{
  "train_examples": 203450,
  "conv_stem": false,
  "cautious_weight_decay": true
}
Rows from block 3 of a small image classifier, named by matrix and row number. Rows with one number belong to one neuron. Each number is 128 + 24 x the weight over its row's rms, rounded and kept within 0 to 255. All counts start at 0. Numbers have three digits each.
Before each neuron's rows are labels from the 100 images, of 14848, where the neuron reaches its highest value: "top examples" is what is common among them. Only what is clearly more common there than usual is listed. The data: abstract colour fields from 500 small random pattern networks. In brackets: how many of the 100, against the usual share in percent.
# fc1: MLP up (model.blocks.3.mlp.fc1.weight, 1024x256), inputs 172-255
# fc2: MLP down (model.blocks.3.mlp.fc2.weight, 256x1024, transposed), outputs 172-255

top examples: fine detail (73 vs 15.7)
fc1.724:120132133138160115110154145160148199124131109129138093095135152090135119153162143121150154153148110107138120100122143074117125150142093104147142127168177128141110152085159098141137111094142118113136104145148102126114123101103140126181140124112097118125
fc2.724:123156107098116150164090122094130129139143152128140172149103108173109140100080085118127082094122131139115187153133115180110124106120194162121131131090070136112149129149098132102145148141104142161123152133098110150150136133176135125115118145155135127135

top examples: bright (42 vs 7.5)
fc1.30:122082133170137127109106132137151130130162124144150145133118187124152141118146062113125125125169112167106204122103152127149124113144128097119100119074167092103150132159118106127146161144111145139101138116117089140115119133155131136089120171129176151137
fc2.30:142131130056110118149088139115119113162157166110125125110125161098141122135135122129089099141131134196095096116120143090094115092140114133161153102098129147137157130108118157105128103105146157102158172153115151158077119108141144120129157131113103132131

top examples: mostly red (63 vs 11.8)
fc1.423:101102077139131113118133102086129120125113104112117150117135183137141109149118085122147124134160124091169115130120107107150149137122161145140170101091135151120149156163150111164153124147111208126156092142097098165127133102106124126168096123104149152091
fc2.423:115173138093107131108158160162164123123108128136153082145089090121150122087151133115121119108111144128146106143156122135166159142099092142120122131134141081136149115147104124107105159131136107141146112128154126107167115108149161119163159118126167114182

top examples: smooth (28 vs 10.9)
fc1.719:130173069108123143112137196131086119119126127134117156100102109158164116124158121129127171110113127145120111148156096125115117141151122141128092165141107107104123146122125161099133128148141134134157125135113091130090146136132138107136151114096187129128
fc2.719:129090182163165083100137106100137144126171107126093087138180092113122128143169145079129130116133146140133157145122117171173137169093100139155117108088162146125149102105123121112123088145102143131086145144154149167163064160128107128154115147122127128110

top examples: smooth (27 vs 10.9)
fc1.301:144127085128128142107120110141100176121120121098149088179118147169134179073157106132165107133118120116134117133138158154114175171153161140100087151136115105150167129148151076119129104105092103152130135126131105171156133117087106105147144133114094086133
fc2.301:095145144117109115195138136124116086099143121156123166087145115118060113151105145120132149131147136160178148087129117088158125127116069118147124146137112098141126122120118126163121158096148114167155088120138149102126153091156113142111098132182116126118

top examples: mostly blue (52 vs 13.4); smooth (31 vs 10.9)
fc1.439:154095125118150119128119124151117142140116131100097116123097077117135171152125158134154139120090126122143072104116101180103108143101126160123105143146167097129117124168131120112069112147132128181092162116125127169117146138149141115118132180095131123159
fc2.439:103105142147147100130108160096125117106138110116163163111174188142111117116102116173100168115133097135106111147151163111146111128135153093137175125112121118107157161118138143144165158158101114128133134189103128107094135161155106158110137091132104111098

top examples: mostly blue (31 vs 13.4)
fc1.740:126147130111092133114111144106126118152123122117141083134107110127090143120151117121152119137099149115131086136135123134103108118148087121120127141146128118111137125149152140091185111116131151162103098118110112118127150154111157104171125140150144127120
fc2.740:155134145137162135112135187141123148131154142139116114109117136133177144118151113136129144106134139126118135088112150125150150120113181139137180184124121137113128151097101148136112161141143158083199134082213144128147131131122128145107146126123134142168

top examples: mostly red (37 vs 11.8)
fc1.275:135140173155122130151102103104105153134107147138129135136147099153092161110116142132069157116141137098104151139104144184111135141088150073120085099094102131093140093167112127137150174136135135099139116154131118143131128101119126129095115197136145094127
fc2.275:180124121073101162089136155109170137144152100133124113138154152126148115147133093133164102139139109147122142121138111111110136075160129142136105124133151118124161108093114135136126085149056139162121141136156134133080117156148128141079129064142092129107

top examples: bright (40 vs 7.5); mostly green (32 vs 13.3)
fc1.143:143115156154150122126121121187106109118166128137128154122107162134129110112140103178131113094130122109157166125137146097133153109178110138132106158131108136157148130143141172160109122131109122113094101101095138169150087160134122128149125111045095120095
fc2.143:081108120134146132075094139091160126143073169119151105144141120143148121131144161100134142165132121155083112154144143161135094154119152114111143126129145151112124133147100117121154117133135127148161093173205124102137183137114134116086126113182152108151

top examples: smooth (50 vs 10.9); mostly green (34 vs 13.3)
fc1.151:181124154157146100139122127124122186157158105156123153145172088149133140128145152140147119091132130102109134150083068186148154098123109167124124119129120131111143132113109152154161118127106149093145170098128155123123117161107122106121110149125119149089
fc2.151:124170131115144145180151140107066116179100126109169156108093145117145097125069148131156093128130109127131119092146132109088111143129156151128130149160124138121105137130108108152167151119153115145146103116155088148125141146133155106109124103157082102162

top examples: bright (29 vs 7.5)
fc1.722:132158102123110149130149126112125136120085111189083141158124174133143161120132121133071109163123098159101143124130171118089117132139113138158146134162129146121096130144156109130129136168153120140151158105108125142114127109111117131125149127134098103134
fc2.722:111140175125117132136130115138115132152187132083155145134141122135145151112160130166115104123119124120160093157153072136149120111138135119125125137109122163101139142095133118079101130111141156113125101153140101124134134137175124120178160105154126146108

top examples: smooth (28 vs 10.9)
fc1.103:108132125120144124144134140080093136149132115106163133127087125175148108100181095129144144117130112092157142156128095122140130173132133155143085093148106143134107107102140181139134129137142148148189155072115158099121110107161135149163155092134125164157
fc2.103:121135111136133113122127140142141077115170112146135127083167108045136150117125144087112135109118187145119168108145134143133145125079064118131115125091126090137113120150114099087118129110121106113133102168123142069142130163114125092149090138115122130107

top examples: mostly red (29 vs 11.8)
fc1.481:113126152137137109104082138140150187153108114136160084114097113150162128111142101119125126155106125115097110120140161134054141144147132178118119089123109043115116117102115139157165113111135117137144072132158119119128152155126133148137096130127127145167
fc2.481:151096160139123132179129093135152099121149131095128129140149116126093120129110095142118143112144146125146125175078100106167100082098107116119170171143166181152118125139167150126109136166106134143088189144100132134109119113096148136117125148155132119110

top examples: mostly blue (36 vs 13.4)
fc1.45:122171103135101126154098142085101134152123131165145136134070145120149118151171198161109154130140159159148150103091126155089074112078116114154098134105143133151109121115123139149183161136095148097121129136084163108153141133159140141121124126129131130133
fc2.45:109133136150128111106141091128076136140171074139100133145084143132154095119179168137150170158109133108137109130121095143173141109176110083118122143116121143108119103134124089143129094137134162144126094160127172143082156100139111139151152084143120144116

top examples: fine detail (43 vs 15.7); mostly blue (33 vs 13.4)
fc1.576:116128138126141134143120131122080097137110165117170127149143128119135167168083099112138135136132127133110138121110158141130145123118136078151119141096142093124124148139166108116157136141121119094137125108101175125191097113142151161102107168151155120157
fc2.576:135101140152148127101127130155085139115150097104147126112154130121132171124112134126100152227096135115097119140107067136149126100137115081139107150139149133101122103111080147127118140141077154144125082159136131163105121122153080117126166121120129115109

top examples: fine detail (39 vs 15.7)
fc1.751:099098155129125087081115119072089131149155090126135148132117129116136158105128115122110081117133139101136109123108102139143137101091134091152097137121048151138120199109134137141105099173120140073112089112140097121134170175211168139088132099118164130165
fc2.751:115146120116128136136153159172117126137130167143123121123105156152119123138174148124136163185171136158105192151121147121136129095128115126100140138141163117116104108107125153127147134122156127175165150115121117115113059113084118109153130128091131131136

top examples: bright (38 vs 7.5)
fc1.288:139156119100088124100098128108174140127149098133174133107140120152180154103116118143122089154108133156125120107119157134106145115144118090111131114137113046150127125107114122093074154154129115120125094115125203152108158133103146151103125141121156151134
fc2.288:108130128119169126135131195139136139157124162091110123114083117059079109130129095094109183087123146136146119116102102104133145157089144138140108142107098190140145137108135119123114133102123136116120123120170128070109098175152123118117122109164107113127

top examples: mostly blue (41 vs 13.4)
fc1.579:149135114146087146132119128121168126126124127084117162132152123133121144150160113100121143119111100089121165148134111165171160195122095179114071111123138107136087077157121141086132096144121120100126132100106162078100088139148130153148118107089141078128
fc2.579:159138114135176125140122146125159114108151109090152086141123095124157154128100101118157131128146162132147083116114150103120082070101118126136106170125163165149129154147100129142144177094148129146161123137133106174142141150108133138121108126121080165128

top examples: fine detail (55 vs 15.7)
fc1.684:154118139111151101093151118143102167127179136136119126130111137134130154104142154161171139116185146129133151120154133155093162112153139133123145143122070128134161141152135133093147136110136117117105141150123107139083133139142146127087113140112109113125
fc2.684:120124133151110123145125150102159125148119120114119131119135153104120145144148121095110119107125103132095107101116135128174126067146165148117151099160177145127139116152092132115132111145150166134125113079084142143150103138137117146155101120121163148113

top examples: bright (28 vs 7.5)
fc1.619:154159156116128134143155146137128150151159110129185117127137103128083135105142110125106150155092124151083147157096136148102080191116094122155105083101097142124161124118142148125127121111152134126172156130114121137147055126076108154097098176111126122140
fc2.619:143120148135131113052116177119123093125147091129111142105107109130175121178150120130149155108117120104199115109105127118145154106153116097099113190140149130160089112126142121123126099101105152194131097131099122100118155125144128154133112118117113112154

top examples: fine detail (40 vs 15.7)
fc1.222:134152154146130134149167107154139165133141125118146113141109122117132115174122116139142131129140141116123163151128125116130100167132134096127117062131145137178171069138124164122115183122161157140205141112130127123157073098091107146145135152131112133135
fc2.222:130096100114096128153101137110159114141072100124077166100143128111124137096152134117123126137108120132153148103140114167132122082124071140126117101135157149090100128098155085122120083115108094182136130175124124143110128167136145116079124116122159133106

top examples: fine detail (53 vs 15.7)
fc1.418:132116113132123102140139176120135072145105128128114134091133140108162097127136117124129132122087162088111075143115081101117093188117115093130120130140129146138130134097126135133144100116133116154185153137133126118116103157112144093140123140082190139135
fc2.418:117151131134112171087105109128140154093140087151147125175115133158107108140115140128155172158160121157104186058141167157113137084133147145153131120136143134111095154121138126129116171091154158126065090125122085149150158119119106136140131121152081134128

top examples: mostly red (57 vs 11.8)
fc1.492:184116100134131122104160134093141132144111104125135109134139156138138149153122160102149150089164123146107144107152115125172136136147105117136110082103151117136148102164121144081123145122129127124132093106085111136131149106098106105133115139154120158130
fc2.492:092087115105138113145128094139089146125134156168126143106083131116149143075131124156130037122100136098132132128135161128122094117140144135124168190170106129130166137107116134160123149143109150124156137122149127146122073113164175136146123116117127111097

top examples: bright (26 vs 7.5)
fc1.191:143132113101199115080153112133176167128124076103119122187107152117132096130150114138129117094135112143151110113126107147143102113131152154098117125115141108145159189186122124124139112193117146116096140092067136089129150129129132136147128132068128124115
fc2.191:139137123163080138153129194092112124131143143127164117121127131156072138107104156150103108113139146145105119163119123146089124186108096104160140157176097155102110112105134133134096074147139121073145126196096147160122133147136154121145140144149145137125

top examples: mostly blue (71 vs 13.4); dark (32 vs 7.5); smooth (29 vs 10.9)
fc1.349:115122159130090087116133125123040118168159128135102143132116088103110116083151143115176143104138202119114111125129104143137187125117155146151132132127153136086126123112118137131084145089150119122106060120144131147115109119153085141095154129135123138138
fc2.349:142102097103167139149126104147206153083090118112162137134115158133154152145109113136108102165121067126175143152120139114099100118150090099084145153112128111165113153139151132111203124162103139126167164168104142077135145145108158106140127124102172109108

top examples: mostly blue (58 vs 13.4); smooth (33 vs 10.9)
fc1.374:168120117143148120167136076123127102131140190102109149121093130128147155115138156132145106108152094099132142106164139171127107102091112156137136147083160108151078153157077111125089127107113106131123117147180142116124129128167132162174142133157129120189
fc2.374:114110111134148127118108146136132134102118086129141131136152121131096104158096150166141131126124090137143075178124112119159106146110117138113109085153130127106153151092119125088115095126163141157071130132115115137126164174112143083090118123120078139125

top examples: mostly red (33 vs 11.8)
fc1.471:119152128088170165135139087133173119158109133181122135115134104148125109116140101164131141127143125119102167121129150118103121145151107136097148164132177131167117136168123115128119078127105139158119094131132085122146122131114135105165118149108157113166
fc2.471:092050171130161113074110126133091139112149109117119150142127150113119144116109172158118147147134086136130135137116109126128125078105127128111156099134130114150136094105121145125149103123109093131140152110129146142118134148168101124097132064122162086138

top examples: fine detail (39 vs 15.7)
fc1.82:161160162114101111081102136116162108130127102105101150134194114113100149102101118123146144191113066155132109122132140121148120132128145089095105112083093107120107163145101115107118091140166144128127147120114102120148145154125113112129125145137175122148
fc2.82:112101108117150139192115166124086155130133159135104135109058128112125114140176153109158099098122183104164151131130083117128165100143164150151136159131156140136123113094137123135128140120136067136139130092165141121113079082151134132088105124109111133133

top examples: bright (29 vs 7.5)
fc1.308:129130100141162159130129123105145112136113143171114153164149125172144156159119132111156130158146115140107160129097117116073104128139119097125125138112142096130082130137157132066202126156137109122137115090128147121143123128099126111116120146112107119130
fc2.308:134092106140155128150148150153104143124139088069137165102152157136155159153125177138128120185127094152162130151173075101109114091101120115139139155137124109127136091098135112079130156135109141139122103149151105139127133138150135122148180123117130137160

top examples: bright (28 vs 7.5)
fc1.543:117150134099120107094176125130135098130123128105119090132079133106107141151087084089126095153127130146164139115157152153173097140171134121132120134090133096109149111173117144176109127109105100146137118160120088159077131140091128179120149081118143182137
fc2.543:104107112106140139164095177152154155150113155174129170102169101118056130094122127181122149122129144124085078162090148102110140137095126139131143133158091080143128138120140129138097143103133149137076140087156179136130131116134106120116114126125155124134

top examples: mostly blue (31 vs 13.4)
fc1.106:108175144096104084138129105135105080131134115118096151183115092105127164122203106172108132120126080126147164172113138135114144211127111145126132063178117095220110127115127147122153148088089152128077110115093144105142128106119130162135142123151125114149
fc2.106:128085129142147130148151110108154107124135127133169147110100122113133127129154097101137185102134135114131136083152144140145155077131144110110088147101117135108139134124105137138087106133141094144139103121155123122121124107137185097108080115130138123108

top examples: smooth (49 vs 10.9); bright (30 vs 7.5)
fc1.729:152162111144139121208086134111130145124127144098140129152147134112120122131146119154168128120100139131135118139089116134142123084122127129104132136136131101138149119147110139097121126093168104089132167103113128129137127108121102115167147113110157127080
fc2.729:133140103134113152089099098146099153112135152163173106133137156159117128149114131107138101151128069114141161128148065137135102142153158144119114130134129122142165149116124134130096119119142152166153121106181079157158090118139130127145078151134123098132

top examples: smooth (33 vs 10.9)
fc1.377:136141141147104135145132115159140146155126129143125137104091136128112124179095088128076124129134108130088132129137148136122156123118161119122138103124080141099123124132134132144091145153145125172151094141137132173114170120177144118146077176128142141125
fc2.377:153116089123138110078127121107151119113140128103164122152163099147110119108142117117096140069158119105155145113134111113159142081115135123142132085091176122141122165121128113137130100127076115099139136100142160094190064155107166165130105106127115128099

top examples: mostly blue (37 vs 13.4)
fc1.292:083134108120122123155152027075137117135161154122138121102137131111110121143147140110117098136095113141146119146143137091142066174152112143152143163140098144118089108141090099161116125170102128124108109118117119166157131104199169086137122145094163127138
fc2.292:136115124146151157129118178167128115138083092122134120156126140142092141116159123127084131123132129102098146122130117177119161159105131134109131095155112125089151144126133136114135126113117120119108090091113141071130137164105145179095145121080139170094

top examples: mostly blue (44 vs 13.4)
fc1.662:101145102128142144094147122116098125154096169133119158122123167098135151086172110121143065111129162119133106178147105115122152152136091175155148112116123138146096150084116160104091119126136128136146136112155123137116128153132146135137108144100151137130
fc2.662:123108122124118122133113146110119117149154084065109098149085115171114157125096140112128094158102131138112111061139126090106138137154107143116128093180138077097114136168162127141156107147134136128124118113151143113134146117139107108129132139117097093132

top examples: mostly red (29 vs 11.8)
fc1.497:128139101104145132095103103127130168131130150149120132150136149117121164122132103103109137142120141131157164126137127123134109141084105123141128137156077104074117144133092097144124086142122109175125092157130100103154157134125109140095117143116128142146
fc2.497:127094159133104123124142125130154122135137122081119137122080106140132108096114130142127135123117109106115087174091166118131121120143161143133129161101154154110156104123166126125125194127120161118083139102069136136137084102112176114146125122116101121177

top examples: fine detail (76 vs 15.7); bright (34 vs 7.5)
fc1.528:093162136121119153169116112130136122120119146142132156158143132143126150109150113162164065143155120172141084138138127119097119108138147124112101103147122130121125136121096127153150121180111172148109145119146108101113160123123131119155144141143114100147
fc2.528:155146120112116111117148129097134108152131094115129125140125130102148136136092121121099154128110071106128171112128134160157153104105126137137156190138095145134112129114163134145098126089150141157146101117114178138170106131149089111135127126123147148105

top examples: mostly blue (31 vs 13.4)
fc1.78:134107119116143122101125110126132131138146126126114135121113144141124100132140127113162134118169154085167127142100114189204134108108145121142118130133140122121103151135128128128122115122149156108142159104108158119167130146070109114127142165114089112103
fc2.78:132172111118134126121095132142108114118121155192212088144152126128141159131147154152099121132087111123113157149110065120125120133149105142111119112113128140157197108162095117121095146125126079119092115133174095134092124102153083101123108110110128103134

top examples: bright (61 vs 7.5); fine detail (44 vs 15.7)
fc1.300:170166146141106073089106133121133095160131107152139120145142190136107119100137124182156126112123102114137111134120129157129126152190137080125127151152123114141113106101164132071124083096113142122132084120137050135120116138093135106111136138142093081112
fc2.300:101083090099101124142122121091114155085125145172120130145108090089159138157122142106088136131124163152131119126114170134148107090088121137111102102085147129092108130135132153113145162092160124161120114134159148178135076122148114175166134125104168123139

top examples: fine detail (84 vs 15.7)
fc1.280:119146131149159144152163106148166111137150125126133163141170098110143147144136125104153115138155094131136110147157142144158095126109071080132144107109095109113108118113147141121157189151106143090141115130121180137092074102100120145120142069135102137114
fc2.280:173137073089137090146120155145139148138077118071165122114152126116132180125128106153115107171118118153124136106128107108163173136136108100129132108128074113125166104122146115123131190155135082125093085145153099164160130135118111130129163155121141157112

top examples: fine detail (48 vs 15.7)
fc1.717:144110164155147150163108129134102147093126088151082126127132128161156109103123112101117136125124154186139116145143124122123151117106165132142138137164160141105064100105154099115158162119147120106104138158142137130136171128109123109109178150176143138178
fc2.717:098149126090106117103113110099156138152147179144154159124118116116087157162150157154160113144135098062118133140106124156166125134134066128102121113114097098143172143132133157148114123151148151139151143085129137111134042127137148133132147110097122126101

top examples: mostly red (37 vs 11.8)
fc1.759:113183152142105160166124107106085130186128112141091099101127180133126167140109125079086092126089128139149145145079141075107109146114165135172115131114134139161140159102109110107165093132104122153129127107160107116098171141070111163153090114138087156119
fc2.759:167099160099118118070144179154146112113145114115170166125148116105108108121122147165169184148121152131128177099143133109136166167137060106070097130133097124105093105135150141113107165172126160137120136186154126160129099123163126119107130118125163098130

top examples: fine detail (36 vs 15.7)
fc1.10:089124130124120140113118149151159173139151108102114109095178095130158110130115092123129124103134129137150119151134167115111103089189073147136148102104103118146125167100131152145121150140153123145132154134129089122094152123168172146107126108096139118107
fc2.10:151147119130145122154123126097113107131142134114145119150093140141107128128160196153140152149130137131123132114095095146124134156099167108139125137183101109102146115155162126129129094119104137112129106085129195146168150116108105130139115134119115120117

top examples: mostly blue (45 vs 13.4); smooth (33 vs 10.9)
fc1.486:070181106138138108122125133096110093141095124086143134118149130143149161102147122144135126148145154165100131067119114109116103083182094109139174159144107131142117110111143167121078084152104116150127096126153127119073158112103112146096117143141139132101
fc2.486:191092151119111133144108134107133156110116125159129147132115149144132089184106134135118130132165118073156142157148118135134124196115150145139120157158123110104118145122101093128142097083170164110103111138090140140156138138157152083133104136118076142143

top examples: mostly blue (39 vs 13.4)
fc1.748:137115120129150154137150128088134117148123088127125141138151131119128140127144150107113152147134113138126135153112132093137094204138146170154119109146111149160112145160105117097159146071116127090133118129133123081132097182088145144131156105113122117140
fc2.748:110151132183108143105130075103152145104178116116153151141127147124089122114135123121169119127128123105108135142127125133140154120129084149080119104125111114150138141118154141169129127115146163160138116146127112174151113138133144148122125119149131125149

top examples: mostly red (52 vs 11.8); smooth (28 vs 10.9); bright (26 vs 7.5)
fc1.723:120136148109137088190110147095118134145144089084128124110170131159184106131105187120114122128111136117130150124121108113099105125144092102121084166157111129161108153139136116127139110134143128147158121121080139122177139075159123152144153114127135150134
fc2.723:137101120132128099124131146125161123151105114132128119127125111113100137117093115176163116113128130142156146147119128153120123121118126099148150069137100136118132121105114125129131163149134142095133148140183117113083092136117113106107139095126159125152

top examples: smooth (32 vs 10.9)
fc1.60:099140103117096165121067152111139128142105141118112171134101167128122156146106100158092093082129146115145119162150104155126095130109148109097108140156113097091124152131121141065138151138133098147158098143118119112126103107097149144166166105132140167134
fc2.60:099096135130108103152153115136165130115183113120133100111173122081133114131163187115125146150145131116122147145126125140196122161115101109158145119101144117112148123097120165109058124171118156125123138119136097120140061102120138131142064167108148125094

top examples: bright (26 vs 7.5)
fc1.11:160145133100121166151065119132160131159161136105133152103171121198138106119117118124122114109139101139134131133127126120115122140076103165151123114100118108123130110173091099087101179146165171106120112153146119139135110119116127119113152125105114119122
fc2.11:135112101149156078071109125142093160089140107118109128150106091125126168151119123124135109140132137094123141071117141120114130113137176119108135116160143141137120126089156170136150045084098124137123150119120134109130145137119122117136113113151110138162

top examples: smooth (30 vs 10.9)
fc1.470:116109193131144134103106137145197120141122148193142078150136163165115124154169137127114139162096110146175134127125123115118118141117104106123139132109159117118114107115115126127119120092131139100154160141095127104115161132106140069068105115160108122106
fc2.470:136145095154107154159140121096120155130139081131093136117091110076125132113131152143117130089139134069104134066166144121119106089142136133127157158164100157139158133143149127147128154145122108163144129144193134098155125160118105156181142144117113133138

top examples: fine detail (35 vs 15.7)
fc1.291:161181129174187121140108116124112119128130139135083135162151157165141139154095174092111164084105091139143115086135122119126140123128099117115137133141103122113121131134136127117162137110124159144111130115118118110140129132098120135102107125106173139143
fc2.291:153094116069063128083106115126187147138068144123164142111105105097115114082181091196110128175117118132102110212122163110120094131132126155115113116138143160107123121125119146098127118134152134121146135118111132155109122112148108124128132124148109116125

top examples: mostly red (43 vs 11.8)
fc1.140:106113184133103163101130133099102099212104070132142113078131088187152136131102143135135176116151105142149157149128142134085127117123119109140112109094076147117155119131147099140082102119145145127133149106126137157149157071126131174140126112178133087123
fc2.140:166159105145156120150107136088143133046148131121136124139125148120097141137128156121131092118103153135098131131112108176113145181147158141139107123124179106144112150142143122107184106136102175145115157102086114086114105173145131117114141116092132152095

top examples: mostly blue (31 vs 13.4)
fc1.398:081116138158130112148118094155105119102145125079108159120146128133115107144179156124116116096110099162111124152126158099099100097120099120137131085101141107126134136128048128152127104131120183108143150120090145102144139167140158116095136115095122150110
fc2.398:133122130097146134094105145128122130136113162149163119116088128140159192126138136156098129146123126140115114118109145134140127133150189147117138127145170114115114100147165120126140115127150140118146124127198113143121157042129112125131120112133108136135

top examples: mostly blue (38 vs 13.4); smooth (35 vs 10.9)
fc1.66:108112084101123100134126088095066115115147098178137109140106111138145181140156119147100127078142120126123127109102109099151134116155131161117118152137120138104101097147121150152077109151111135144151152130193113124127093118127146120143140122086117171121
fc2.66:141151154145128135133114203153167135142136187091124148117157138139114083104126140115142190161123108112124086162145083132122117188060147120139196155155122093130146133117105107154143118117146144093080101132089174129115131127115105118095116128157163133126

top examples: mostly red (46 vs 11.8)
fc1.438:163096160132112114118104163153132119135126145104161121134102132134159187140103122150138123129112140109131109123109126165108107151161115097123094164147111099190153137166132134110107089125152176129107072169155177121111116166125151113132112101161152107211
fc2.438:128177107114129152113100124065123122122140081150108163122164122152085083157129097123124128139111119140151161146123095106170132104128154136136132094103141136072095122102152118144133161126127123150155111080099091138123168130169098148135157125083120152053

top examples: mostly blue (48 vs 13.4); smooth (38 vs 10.9)
fc1.40:116123148145138113117117125113128126163149128135154115150132138105097118129118115122152119158137130144125107103155124124126089144174153162103147158100167160110131140148134123148086109134137142156169128102131113119162130137114136098114131142105075082084
fc2.40:137115150141143103144157196130108118126105093115096153112114134155134138144108107073116119120134150132158123102096152124133145141155083138133140118190087072126148143098095097115148111103122086110104082208111182149136152100155120124124157091097159146121

top examples: mostly red (65 vs 11.8)
fc1.130:102128136116115148137097099149106105119123144143116127165129133127162134139107177148112149142107117138117151159125104117174108149107098093136141134147153116158125130096196150079140104143132170136153131139089136174144138134121112087124150114124127129118
fc2.130:143142085152106153144102128099107119127118124121143122120130128107153165119127161143078103128109082121169125128163112121169123111126120126103129114115121126143178116129141158082091143115091163120122129189170072151160093122163120064149141127125085156131

top examples: fine detail (35 vs 15.7)
fc1.12:103114108146149150081142095136178091131151155160121143138174124121135176123129182103126128111117096155106118152157128088116133159098130095120128131129139137120105138090142099113131103137118114140123090119164150165127131125113143123126139111122141122119
fc2.12:139115103121106124175136137131174119130115148128129143137125153128165105122159132133119125118128100165138119160146123098154128115147096149114140091123125115147124148141195160102095111089132135135083082147123096122173096158151157117137133121095108147153

top examples: fine detail (40 vs 15.7)
fc1.357:150137093164114101168110129113115129114165109162124128115115130088132118123156134102131171153150122133099096143103132143165125135127101133113171124127133084115100104109117128113093170153162168126154102122130078079090084120150120136156126167134134147088
fc2.357:090104116107126160113140132128131120152083150105105144148132134172150129141112067137128098132115169153174138133148117114115142114094156106150113133133115159150160141144131139130128054066119123130080141154128184168160180139098126123089105096151127115167

top examples: mostly red (32 vs 11.8)
fc1.614:109104140122132117124096156098155120120200078139138095092084163139127103132137109139164155124154098101094115133189114146096164153144148119131156128137170144124135144118115146085148121141131086137132132099157132129156091119149145147103131155133097113108
fc2.614:170144143108135102128180122144057115137120139140130144157139106082124186126136137146151088119117125119172101118089118152141094080117103092093099137133073113117104103153122145130126149133092106143166112169083121144137196138144129144144145123142124145148

top examples: bright (28 vs 7.5)
fc1.129:098111051118135131117138120134169127100143128153126081149143139127138110142103092150116184131118150137131103098139129122117157162148078148160121118111129113128138129122116105122184144148140126114107170131104098116159115116106109137092118126101164124139
fc2.129:133153170142100145134118143111131132158111131138147171103124096135119147130145132126172070161140115152149165105114129129153090093122203113116153113136092145108117104135128130103121116111129134137135121120137150116101147151123163125136131116171113125134

top examples: bright (27 vs 7.5)
fc1.538:120116177133121154142114123122143170124123099193135147130067170143134110109098097146130089179090073144120141129156139144149083139111106154125093157148094103180149140152148119118133093165118105116170113144099116140133115121130143121117117089104139129156
fc2.538:137102137102123081143110125148087120098117123120179145108123073109126130111135171175137117122163152113148111116130116122119163149099112071129130099123125113128094140071132124096081132098116164119133137141147139133117132121138075097158125132087163134102

top examples: fine detail (46 vs 15.7)
fc1.479:112145095114133164118134140129170124110138113118139146142149112138144192106101113127140133144122122158157117142124105149129159144139143136122124148141174108099115155105159123155134211143124070168135140128157143136109109163137132142129155074151114100129
fc2.479:137094153112153109118146115165121140136106128129129112129142137105121081136162104104121123117149133145143182082131162125121091078107128139145179146132109157133155126145146140112114085115138164103123115133112149151175114100111144122118106137090146182143

top examples: mostly blue (44 vs 13.4)
fc1.141:111145080146137141142155111162167128160134158150150121139116112110115115140142149118144138116165128094140172085158141106045115135129109144128134158132128125125097144091074127085111103091111065153133099130206177138136117119158147129148117112116142096118
fc2.141:095094111114101108141113159144126128107087110132114136085154136139111117121091141180135101116101117114113140203081134112147145093162135126166144100112106141143163132180153102181134142174114138121146113143082120102101133146106147104119117139162126122124

top examples: fine detail (36 vs 15.7); mostly green (31 vs 13.3)
fc1.47:088140114105128147144138149112109107142123149095135136115147095150105142154137111123147145117165093122109172120109158152078160113124124123157129145103101070144114131159145166145201146121125106096123092121117140135155138151154147136078120119117137132160
fc2.47:146130105133169110108189130114107164134104071146115137147098088148153145118120135131128152187104139133091132086121109133132145125152148141140130137136121126121093107145092096124158129180128124130097131150118113115080165151108080131115173143116150124128